From a checkpoint of a small image classifier.
Training: soap at rate 0.0016, batches of 128.
Data: 145000 training examples, 8.9 epochs.
Rows from block 3 of a small image classifier, named by matrix and row number. Rows with one number within an expert belong to one neuron, the router's apart. Each number is 50 + 15 x the weight over its row's rms, rounded and kept within 0 to 99. All counts start at 0. After the name is the row's rms in percent of the matrix's.
After each expert's rows are labels from the 100 images, of 14976, where the router gives the expert most weight on average: "strongest on" is what is common among them. Only what is clearly more common there than usual is listed. The data: patchworks of several textures. In brackets: how many of the 100, against the usual share in percent.
# router: router (model.blocks.3.mlp.router.weight, 16x96, trained with AdamW), inputs 0-95
# gate: expert gate (model.blocks.3.mlp.gate, 16x96x96), inputs 0-95
# up: expert up (model.blocks.3.mlp.up, 16x96x96), inputs 0-95
# down: expert down (model.blocks.3.mlp.down, 16x96x96, transposed), outputs 0-95

# expert 6
router.6 090:52 80 51 35 38 29 31 08 67 53 47 40 67 41 45 68 68 72 48 27 41 54 72 70 48 42 44 53 54 63 38 47 49 58 56 43 47 73 61 19 47 34 58 60 55 07 46 35 53 53 55 64 39 31 64 46 46 40 75 90 59 44 66 49 43 45 62 55 71 52 42 60 40 43 59 76 64 42 38 74 82 60 48 44 53 25 49 56 55 42 45 56 63 33 54 23
gate.0 066:23 43 37 54 43 68 70 43 49 19 40 66 24 57 62 59 44 54 29 39 67 67 50 84 50 69 36 45 37 34 64 45 64 46 73 26 62 42 32 41 15 39 53 55 36 71 47 47 42 31 47 38 47 67 66 43 64 61 30 53 68 31 50 61 32 35 64 48 35 82 70 64 28 39 23 49 38 60 52 82 61 35 56 56 54 47 54 59 34 38 72 63 68 51 51 59
up.0 064:87 64 70 54 58 38 31 63 45 83 63 38 82 28 50 40 50 41 54 66 16 41 65 30 52 22 60 59 60 65 42 46 44 53 53 64 50 53 55 84 77 75 48 58 71 60 54 41 54 63 42 68 52 39 36 76 41 40 68 42 44 75 50 41 68 56 32 45 67 15 29 40 67 62 72 45 65 65 51 27 56 66 52 42 47 59 57 34 53 61 38 46 52 47 43 45
down.0 071:31 69 49 41 60 40 56 43 80 36 56 39 33 40 41 42 74 52 47 67 44 43 57 30 48 60 47 68 44 60 01 63 56 31 25 65 48 39 58 16 19 44 40 55 30 88 41 47 48 27 57 49 43 17 46 49 41 47 49 56 40 65 61 56 32 33 59 33 73 63 63 27 45 56 68 25 48 53 53 63 55 34 50 31 63 67 44 28 52 34 59 65 29 55 55 56
gate.1 089:38 57 56 51 46 51 57 55 40 43 73 68 42 51 64 49 70 53 85 53 63 39 44 65 47 56 42 51 48 77 45 49 42 44 44 40 54 35 33 44 57 26 34 52 52 26 51 00 45 41 42 60 74 49 70 42 66 47 29 44 53 39 67 66 52 51 55 37 62 80 58 57 76 45 57 64 06 61 44 44 61 72 28 32 44 35 79 28 20 57 39 29 61 37 40 43
up.1 090:50 48 46 55 54 53 39 46 63 54 19 40 55 45 36 58 24 43 20 58 41 75 56 44 56 50 58 53 47 21 53 61 53 54 56 62 50 71 57 59 43 66 59 45 45 79 45 96 49 47 62 50 31 57 31 54 41 66 53 61 42 45 36 52 44 45 39 68 40 43 45 34 36 64 50 34 99 37 57 63 36 30 73 71 59 57 24 82 80 46 52 76 48 70 66 41
down.1 087:40 58 54 45 55 47 28 85 59 41 39 50 61 72 45 38 53 41 51 73 25 37 58 86 54 72 39 70 79 25 56 41 40 45 54 35 42 49 33 52 42 43 41 49 89 47 51 51 69 41 70 47 45 44 57 31 24 66 55 53 29 45 53 50 71 41 68 63 57 53 71 42 80 38 39 62 48 63 53 54 39 20 35 40 60 37 67 68 51 71 61 18 39 41 78 42
strongest on: patches: two (63 vs 24.9); striped (33 vs 10.8)

# expert 2
router.2 092:44 52 68 53 45 78 44 19 42 52 67 54 26 38 68 62 30 62 60 59 61 69 66 59 26 52 59 55 66 30 62 09 38 62 37 61 74 16 66 38 48 47 58 27 59 79 58 49 74 39 64 44 44 40 54 30 59 61 58 39 68 56 33 30 40 36 62 44 31 36 52 47 50 58 33 51 33 73 33 48 68 58 67 47 49 36 36 51 71 47 21 43 70 40 52 71
gate.4 086:60 39 64 40 62 85 47 46 61 32 89 12 60 63 51 30 64 46 27 45 46 68 49 51 71 33 69 69 36 66 14 27 51 53 62 30 53 34 50 64 61 51 41 50 37 51 57 47 57 47 35 58 33 35 46 47 64 32 62 28 53 43 53 49 51 50 58 78 25 43 73 37 46 60 29 61 76 75 39 48 31 47 46 59 56 52 70 28 45 22 71 53 59 54 39 48
up.4 080:55 46 45 64 56 24 48 48 39 44 34 72 60 33 47 50 56 75 70 47 58 44 61 32 32 66 67 44 67 58 63 75 61 65 39 76 40 80 15 33 40 63 56 36 39 60 43 64 54 57 62 32 64 68 63 69 30 47 39 63 37 56 60 76 50 44 23 28 88 45 30 57 69 35 71 66 52 32 52 68 57 52 48 58 68 61 42 69 63 66 36 52 29 39 66 59
down.4 082:60 21 54 31 53 40 45 54 42 72 68 55 51 60 53 40 56 72 29 62 55 15 27 55 80 71 65 78 41 74 26 63 65 42 69 69 55 41 65 43 55 35 41 66 47 57 55 43 44 19 60 74 45 32 53 71 40 64 37 66 86 53 50 72 79 72 49 54 63 54 52 39 70 46 46 54 59 43 42 55 51 46 52 68 46 43 48 51 57 44 60 83 56 61 58 80
gate.5 056:38 40 64 56 71 62 63 58 54 54 34 39 15 49 63 54 69 21 65 62 32 71 38 31 51 68 35 51 45 46 69 26 38 60 50 52 62 45 34 64 33 93 63 16 47 49 69 35 64 44 46 60 31 44 50 25 71 74 55 44 41 49 50 51 16 44 47 39 27 74 44 36 40 44 36 75 36 55 46 48 73 39 65 65 46 58 39 43 28 53 65 71 56 36 43 48
up.5 060:39 51 69 55 57 58 76 68 52 29 49 32 42 52 49 39 87 27 33 40 49 85 50 28 48 65 40 36 50 39 53 18 58 65 58 52 73 48 54 74 24 84 59 28 41 63 72 72 63 51 39 66 40 52 51 45 62 79 60 42 52 60 44 51 22 73 48 68 46 75 46 64 40 53 26 70 76 72 45 44 43 37 54 43 45 55 32 56 56 42 54 48 37 48 48 68
down.5 063:62 79 53 60 52 56 55 77 55 65 51 81 25 41 37 25 29 68 48 32 53 30 42 46 55 87 79 46 43 22 54 40 41 47 40 67 18 41 48 50 63 49 50 45 45 60 54 42 72 48 50 45 27 41 55 78 66 56 46 62 40 53 51 38 18 56 37 56 55 53 64 62 57 53 61 68 74 69 46 63 60 26 37 37 72 66 63 54 40 52 68 50 87 46 49 75
strongest on: plain (38 vs 11)

# expert 0
router.0 107:45 77 22 46 44 60 59 80 22 38 40 28 49 44 41 44 25 55 31 53 25 48 23 47 53 52 37 42 49 25 24 54 56 55 33 55 59 51 68 57 41 67 24 56 45 28 72 44 80 48 53 37 61 51 62 39 29 40 68 57 42 46 55 59 55 75 62 62 91 43 44 53 49 44 57 57 50 84 74 47 18 33 62 49 36 33 73 57 53 41 41 60 42 42 51 31
gate.0 087:54 60 38 37 59 67 58 66 48 46 68 54 51 70 41 36 55 40 24 56 64 37 62 35 49 44 41 55 41 49 61 52 47 48 50 47 55 77 28 52 33 56 60 19 28 20 59 47 57 38 53 40 52 47 45 51 60 48 51 77 48 37 50 25 48 56 14 49 52 65 82 47 33 53 69 32 09 27 25 74 59 10 39 53 31 43 85 44 32 45 64 52 49 32 58 38
up.0 087:53 53 43 40 62 61 58 60 46 52 55 65 53 65 45 38 59 27 28 49 52 38 64 48 57 53 43 68 42 34 52 56 49 37 45 46 58 66 35 45 42 58 49 28 31 23 55 55 54 36 48 35 56 40 52 53 61 56 51 79 43 37 45 20 56 58 14 48 50 64 72 47 28 52 77 36 06 28 30 72 61 01 43 58 25 36 86 51 28 38 57 52 40 41 68 35
down.0 083:79 54 73 38 62 35 18 70 49 49 58 57 54 29 39 43 62 17 46 45 61 66 43 66 64 47 23 39 74 46 66 57 45 45 41 31 47 59 24 63 48 29 37 31 41 59 41 19 42 43 74 77 57 51 33 55 45 60 57 40 44 62 35 68 17 46 82 46 45 59 49 64 47 48 68 52 59 46 65 52 66 21 19 54 52 47 54 21 61 50 59 35 28 67 51 48
gate.1 115:60 47 56 22 59 38 65 28 46 64 61 52 74 89 25 54 60 77 49 31 41 51 23 55 67 23 34 52 48 50 59 85 42 29 42 32 58 20 32 56 60 43 66 52 60 42 41 42 70 48 62 42 45 50 52 41 69 56 54 53 26 57 49 43 66 59 47 35 64 36 58 54 56 64 55 38 33 53 72 48 13 79 41 66 46 38 66 56 46 48 59 81 44 78 37 56
up.1 113:55 47 55 29 57 35 56 22 49 59 63 55 77 84 18 48 66 74 54 38 45 50 20 47 64 23 31 48 47 54 59 77 38 24 35 43 54 21 33 56 52 47 68 55 60 35 30 43 75 46 65 34 47 53 53 37 59 51 59 58 29 53 41 38 66 57 40 41 68 33 56 56 59 67 57 39 30 55 62 49 10 69 37 67 43 32 73 51 50 53 51 72 50 72 25 45
down.1 113:46 29 32 17 49 59 63 57 47 28 44 39 35 56 65 33 46 43 55 37 64 45 44 32 63 36 55 58 20 40 51 47 82 37 64 38 35 48 29 58 25 55 54 56 62 54 65 56 68 38 52 48 15 74 60 56 35 79 47 59 16 52 77 59 40 49 33 50 59 45 51 68 38 42 57 49 50 24 52 80 53 41 81 90 47 44 44 67 37 47 35 45 57 47 66 68
strongest on: patches: two (60 vs 24.9); striped (31 vs 10.8)

# expert 5
router.5 085:42 50 46 42 66 33 33 43 46 55 81 59 57 48 46 17 41 63 56 45 58 38 49 68 69 44 44 50 63 53 67 55 49 54 34 26 68 41 53 49 23 73 58 50 50 59 61 58 43 50 76 48 53 40 42 59 23 47 23 62 66 50 79 33 36 70 64 58 68 72 26 44 56 46 45 55 73 53 06 42 73 40 36 56 50 64 46 47 40 34 91 23 32 45 25 52
gate.4 117:50 25 49 78 50 39 68 50 70 58 50 79 59 51 34 38 54 41 50 57 44 66 59 47 33 44 69 65 68 76 19 50 14 48 30 55 68 18 62 72 64 68 50 33 40 61 49 40 53 56 41 73 85 43 68 56 54 35 30 64 66 37 40 32 50 63 56 43 60 45 46 70 71 27 67 41 63 50 54 62 51 52 71 83 45 44 72 28 36 42 61 48 36 48 40 60
up.4 118:77 30 65 75 38 42 46 39 45 49 62 67 55 49 43 51 83 48 54 45 33 47 45 61 43 49 63 74 50 62 36 68 49 50 70 55 57 56 41 52 62 57 63 42 71 34 31 55 57 34 46 50 85 76 37 15 48 61 18 55 59 37 55 88 60 73 44 39 59 29 77 58 83 36 63 51 56 34 66 70 52 67 50 61 43 43 61 48 50 27 65 49 61 46 68 76
down.4 110:57 45 60 68 48 64 61 62 34 77 41 60 48 60 70 58 31 51 55 29 30 38 72 56 64 41 30 45 37 74 44 60 60 68 43 61 88 66 70 68 58 48 49 65 42 46 43 55 65 54 57 61 74 77 61 72 64 68 59 67 32 67 63 46 48 55 49 36 26 66 58 70 49 49 45 54 57 77 57 05 44 58 30 76 48 55 58 17 57 42 48 49 57 40 36 77
gate.5 065:33 48 42 57 47 44 39 63 23 58 57 66 84 51 52 40 27 71 74 32 34 40 26 37 62 59 38 43 54 57 64 46 46 69 77 43 63 34 63 39 28 44 74 39 42 39 59 84 33 35 61 58 49 57 54 57 75 43 48 70 38 71 38 61 47 34 25 67 60 43 61 64 37 66 54 30 69 78 57 18 49 37 55 52 45 50 74 48 54 65 69 60 34 72 63 29
up.5 064:39 42 54 67 67 35 34 54 40 60 44 84 86 48 49 42 29 61 85 24 29 67 50 54 80 37 34 40 58 62 49 27 34 58 90 48 53 45 67 54 45 30 56 60 49 36 65 76 22 32 70 47 46 55 39 36 56 34 32 66 40 60 53 41 40 40 37 57 45 51 56 45 36 50 34 39 71 61 60 36 69 40 53 58 61 59 80 68 40 46 64 55 39 58 70 30
down.5 079:33 77 22 37 41 41 39 52 46 52 35 45 54 55 52 71 73 64 49 49 45 71 80 41 47 66 48 73 54 63 56 55 63 62 50 37 30 46 73 39 43 30 35 47 18 37 55 43 47 42 72 42 55 51 46 35 57 40 60 43 53 38 41 34 13 72 28 44 67 52 44 49 49 71 58 41 70 21 31 53 51 60 18 61 54 48 37 20 71 42 48 05 41 51 68 46
strongest on: patches: two (54 vs 24.9); crosshatched (41 vs 10.6)

# expert 9
router.9 104:33 48 51 43 62 40 49 61 51 67 64 54 62 62 39 63 64 49 52 44 38 53 80 35 62 59 71 48 37 53 41 76 73 60 64 60 60 55 48 49 46 62 44 59 64 50 56 40 58 96 17 53 57 78 48 57 66 07 62 38 62 16 20 49 72 56 14 37 23 29 52 65 39 58 45 54 43 41 66 25 50 47 56 54 53 61 40 66 43 56 59 55 50 31 28 46
gate.4 067:73 57 46 50 53 43 53 59 46 44 50 57 46 63 32 50 57 78 38 39 39 13 83 31 44 62 41 57 46 63 47 56 44 58 35 52 74 54 60 48 19 87 62 59 51 49 72 58 47 81 56 24 47 43 43 45 76 58 67 46 73 50 63 27 57 52 30 72 54 43 29 49 31 50 40 55 49 41 74 41 47 15 56 68 44 67 38 39 43 65 17 59 54 59 21 41
up.4 069:33 42 44 55 60 53 39 40 69 57 52 38 68 34 72 49 38 21 55 49 54 88 09 66 54 35 56 34 50 41 57 47 58 46 66 55 30 53 39 52 86 18 43 40 50 46 35 53 59 25 36 76 57 55 61 64 22 44 27 46 35 43 40 64 41 49 66 29 44 57 76 56 73 52 54 47 48 69 28 51 61 74 49 36 47 37 67 73 50 44 79 40 43 43 76 62
down.4 064:49 63 65 45 27 34 70 46 37 60 58 57 61 61 61 75 47 45 73 53 70 55 53 25 69 15 88 30 29 31 43 26 46 52 25 42 27 38 52 44 08 17 47 43 33 50 33 53 66 56 47 40 53 48 44 57 31 47 45 56 40 45 64 60 33 57 54 37 37 35 46 54 39 36 56 54 72 56 31 75 47 71 64 58 43 54 64 28 51 50 80 51 44 26 48 57
gate.5 112:58 30 54 53 49 55 44 37 48 69 67 48 47 53 44 45 71 49 42 75 49 53 41 44 52 34 51 45 70 59 41 48 39 43 34 42 47 49 73 26 32 60 58 38 37 73 67 76 40 51 83 61 81 58 51 31 68 36 80 82 40 65 50 35 32 13 77 28 65 41 43 55 36 60 57 58 41 39 48 62 25 59 54 31 77 32 45 77 49 58 53 37 79 47 68 38
up.5 116:74 46 40 51 34 41 23 21 50 43 59 59 62 63 42 22 60 50 59 65 19 43 61 67 69 53 21 49 79 64 55 48 47 20 73 42 71 66 57 37 46 56 47 46 40 58 77 32 52 52 67 67 68 62 49 42 42 33 86 69 50 67 39 61 50 43 50 45 66 38 55 58 34 64 68 65 41 40 33 60 30 23 70 74 56 57 60 62 55 31 51 36 62 63 44 73
down.5 128:40 45 20 34 50 54 54 17 76 62 63 60 43 56 39 58 74 26 34 59 34 27 71 66 41 81 33 49 62 50 54 31 33 39 45 47 64 60 54 57 65 45 58 46 50 30 31 44 67 40 17 42 46 55 35 42 34 18 42 48 58 45 31 43 61 44 77 41 36 30 55 50 59 49 47 53 57 42 56 45 56 58 40 50 50 57 71 34 31 34 43 10 03 46 39 47
strongest on: rays (69 vs 10.8); patches: two (58 vs 24.9); cloudy (29 vs 10.9); centre pattern: rays (28 vs 3.1)

# expert 12
router.12 101:46 21 82 58 57 32 29 66 56 25 43 66 50 43 68 60 75 49 62 52 77 57 58 62 71 63 71 66 63 66 50 38 47 31 46 41 47 55 58 36 57 45 45 41 66 46 55 40 64 44 50 67 28 51 38 46 35 44 55 77 41 41 66 84 45 61 68 56 42 58 66 61 30 41 66 53 77 42 53 43 00 63 22 35 25 70 67 49 37 47 55 52 50 51 41 44
gate.0 108:40 49 38 40 67 58 66 37 34 44 20 60 59 65 65 76 63 33 59 54 70 24 38 46 22 62 48 52 35 67 29 47 27 39 27 58 31 51 35 51 57 62 45 42 57 54 34 58 62 53 64 23 54 30 18 68 40 32 28 49 48 64 51 62 65 53 32 36 34 54 21 42 16 43 58 76 41 66 61 49 37 50 39 51 40 37 67 39 30 56 58 51 49 78 59 83
up.0 099:16 60 47 50 71 79 43 47 43 60 44 33 67 74 63 39 57 42 43 49 33 62 57 39 71 20 60 33 57 53 23 63 53 47 24 42 34 84 43 65 44 68 39 44 52 46 64 44 39 48 45 64 39 29 82 57 52 55 44 61 39 56 52 58 67 44 71 52 51 76 89 59 64 47 78 51 55 64 45 34 51 32 37 39 52 51 43 57 37 40 17 57 54 26 39 80
down.0 106:18 63 40 63 40 42 66 61 47 38 55 61 62 46 30 54 56 48 45 39 32 31 77 50 49 38 45 65 32 59 41 66 63 44 44 48 51 40 44 50 24 41 53 63 45 71 43 45 38 27 44 60 52 71 60 47 21 68 65 62 77 41 63 23 32 21 80 45 00 59 61 50 52 39 41 39 49 32 54 82 46 61 17 38 45 52 52 41 42 55 58 78 42 63 60 59
gate.1 054:67 51 21 35 45 64 41 32 52 66 53 46 48 28 47 22 49 61 58 45 35 68 58 38 42 45 29 41 39 65 57 21 45 71 70 53 60 26 67 71 53 70 47 46 43 38 34 54 56 47 60 63 17 72 52 44 60 51 55 40 27 54 47 78 23 74 49 56 32 26 65 60 70 73 54 44 37 35 35 29 41 63 37 52 63 43 39 61 28 44 47 10 52 37 74 32
up.1 063:71 35 49 44 49 61 27 63 65 82 65 72 72 21 57 29 36 80 62 43 41 44 45 49 36 34 51 58 24 42 58 49 25 52 38 37 67 50 46 27 62 46 29 56 49 46 59 51 64 49 32 80 11 73 35 56 66 50 61 56 34 48 44 56 29 51 57 50 40 43 35 47 74 76 72 67 50 72 40 53 56 15 69 54 58 48 49 50 64 38 48 32 54 33 51 72
down.1 054:42 18 47 44 64 54 50 60 69 67 34 87 65 70 66 44 18 37 43 44 35 27 44 28 13 70 45 61 22 46 46 43 35 47 37 58 45 33 44 41 42 40 37 47 53 64 30 60 35 65 41 27 26 50 30 38 42 35 53 49 78 64 28 46 65 46 75 68 61 44 64 49 40 58 79 52 53 70 56 69 49 39 32 37 31 42 53 56 61 52 43 81 56 42 47 50
strongest on: patches: two (51 vs 24.9); striped (35 vs 10.8)

# expert 14
router.14 094:52 25 42 39 62 86 47 48 59 55 53 52 53 54 53 39 40 36 45 57 43 59 68 48 35 62 47 45 25 62 41 49 51 47 24 13 59 43 73 51 44 61 69 52 28 77 64 59 63 41 52 77 56 83 30 51 52 69 55 31 40 76 56 41 24 52 55 53 44 47 52 50 38 39 61 80 44 50 93 52 23 54 40 58 43 36 48 14 79 59 49 59 59 51 55 25
gate.0 098:55 54 45 44 43 59 28 70 46 49 76 63 39 53 18 53 60 52 44 32 75 71 45 55 62 55 55 69 60 46 02 54 44 28 50 77 32 35 54 65 53 46 52 47 56 44 28 60 44 53 56 63 21 43 38 53 30 53 43 51 45 49 47 43 82 82 56 24 60 35 58 43 22 31 58 56 53 65 44 84 54 27 21 43 37 34 47 39 40 54 58 68 64 42 44 74
up.0 096:57 39 39 70 69 41 76 43 64 46 52 37 36 15 72 43 53 58 52 58 38 29 50 71 62 32 32 46 37 37 90 36 58 68 52 64 72 76 47 36 43 73 35 60 40 50 76 50 59 55 32 34 71 72 67 43 59 62 50 41 46 49 38 38 56 29 46 63 51 44 39 42 52 79 49 60 69 41 53 50 61 45 75 61 64 54 87 74 45 73 32 43 27 55 64 53
down.0 094:50 45 39 56 68 57 65 13 63 40 48 71 51 68 51 44 32 38 63 65 33 71 11 62 19 51 33 54 49 43 43 73 53 29 45 46 47 27 42 52 54 44 50 69 39 61 62 56 39 27 54 27 26 46 37 53 80 64 29 77 65 74 33 21 56 49 43 39 49 48 40 48 69 33 64 63 56 57 46 22 65 43 54 84 54 45 51 49 64 41 45 56 44 50 76 71
gate.1 054:64 40 41 50 47 32 57 13 32 51 57 27 28 20 49 57 49 41 64 36 73 59 59 39 53 53 36 46 44 21 64 63 39 50 54 31 61 19 29 29 63 36 33 32 58 20 52 51 47 73 39 52 27 31 44 70 65 33 48 58 47 73 35 55 40 50 35 66 61 42 50 94 56 39 49 31 46 56 44 61 52 46 53 61 86 33 59 36 39 38 57 49 46 64 71 37
up.1 053:51 46 36 25 53 50 55 24 26 41 43 55 38 80 37 59 49 13 45 62 44 56 45 38 58 67 27 71 39 25 41 76 54 45 44 40 63 50 43 69 42 80 38 61 39 16 64 47 62 14 46 55 38 45 49 52 41 45 24 54 64 53 33 56 12 60 54 45 51 45 36 52 47 66 62 39 56 48 38 58 46 21 45 49 86 35 34 30 38 34 47 65 39 59 64 63
down.1 042:70 69 65 49 56 56 42 44 27 38 68 48 35 40 46 60 47 57 65 51 78 35 56 64 46 43 45 52 16 45 71 34 25 61 36 40 56 46 56 63 74 53 53 53 70 48 61 43 29 41 65 92 30 26 37 67 58 67 69 64 49 51 38 31 41 78 55 61 29 55 81 38 71 47 57 41 66 33 36 52 56 57 47 29 45 51 61 22 81 30 24 48 51 66 56 45
strongest on: patches: two (52 vs 24.9); crosshatched (26 vs 10.6)

# expert 3
router.3 104:42 56 56 55 38 58 56 57 68 64 46 39 73 63 54 53 66 38 22 26 52 67 46 26 49 74 64 32 47 84 54 32 55 61 57 49 50 55 29 30 61 37 38 49 15 77 35 34 36 53 46 50 62 57 57 62 66 52 42 48 85 48 55 07 51 13 43 29 37 42 38 56 51 62 46 31 65 29 41 75 61 51 72 52 44 60 53 75 30 46 47 34 35 57 41 59
gate.8 151:77 25 59 48 26 86 46 54 49 59 59 54 44 33 62 49 46 50 50 47 70 50 68 66 26 42 37 50 28 49 72 76 52 45 67 43 49 64 46 55 48 43 40 61 51 57 41 48 68 55 33 87 46 37 60 55 49 51 50 40 59 33 64 44 61 68 15 50 58 57 44 55 18 75 48 69 46 51 62 90 57 61 55 62 38 40 44 99 51 51 36 45 53 67 35 67
up.8 144:45 71 38 46 69 14 62 54 40 56 38 47 46 59 39 54 58 63 59 47 32 45 24 38 72 55 42 51 65 43 25 26 53 69 42 58 35 33 51 45 53 65 54 51 54 41 66 54 32 51 75 20 53 67 41 68 59 39 52 53 44 55 46 57 51 43 78 48 44 40 65 42 80 25 60 34 43 50 21 23 47 44 49 38 66 64 48 00 48 50 52 58 54 33 48 20
down.8 144:60 30 52 71 69 51 32 48 52 20 49 50 48 50 73 47 34 65 55 36 25 42 53 52 47 60 58 32 61 55 58 75 52 18 36 79 33 66 23 55 41 24 44 55 56 22 83 39 56 44 72 55 40 56 52 37 79 29 23 35 45 29 45 45 41 41 27 65 57 46 39 41 74 49 42 31 51 31 47 30 43 61 44 30 37 56 42 56 71 41 73 42 46 63 25 57
gate.9 103:19 56 31 53 39 40 50 52 41 47 52 36 15 74 48 51 57 46 42 42 44 46 37 44 37 31 47 52 43 47 59 54 54 70 46 54 56 52 37 43 34 55 35 30 70 33 52 52 48 19 77 63 81 37 48 43 71 77 63 42 12 52 67 55 32 36 63 70 48 60 65 46 35 37 63 41 36 68 66 31 23 21 52 54 35 79 58 59 29 57 48 58 51 72 84 46
up.9 096:31 56 29 40 45 43 34 51 61 68 68 31 53 52 44 65 69 55 19 44 44 48 62 33 46 75 44 32 52 58 52 84 53 64 53 62 36 54 65 34 34 45 53 27 66 62 29 58 85 26 61 44 65 54 49 34 81 74 57 53 22 55 57 52 67 63 28 46 63 61 64 52 45 58 46 38 61 38 34 57 47 19 58 60 38 49 70 72 26 25 48 40 24 54 67 29
down.9 107:70 50 54 41 48 47 55 52 49 27 49 42 44 41 16 43 62 31 58 24 36 72 44 45 42 53 44 49 21 72 41 49 70 41 40 61 60 59 57 71 54 55 41 56 16 38 75 40 43 45 43 35 56 60 48 67 48 52 06 67 58 61 52 54 43 59 47 40 37 38 38 29 49 47 29 56 38 92 68 43 59 52 63 72 60 52 61 02 42 34 66 79 48 48 61 54
strongest on: plaid (36 vs 10.6)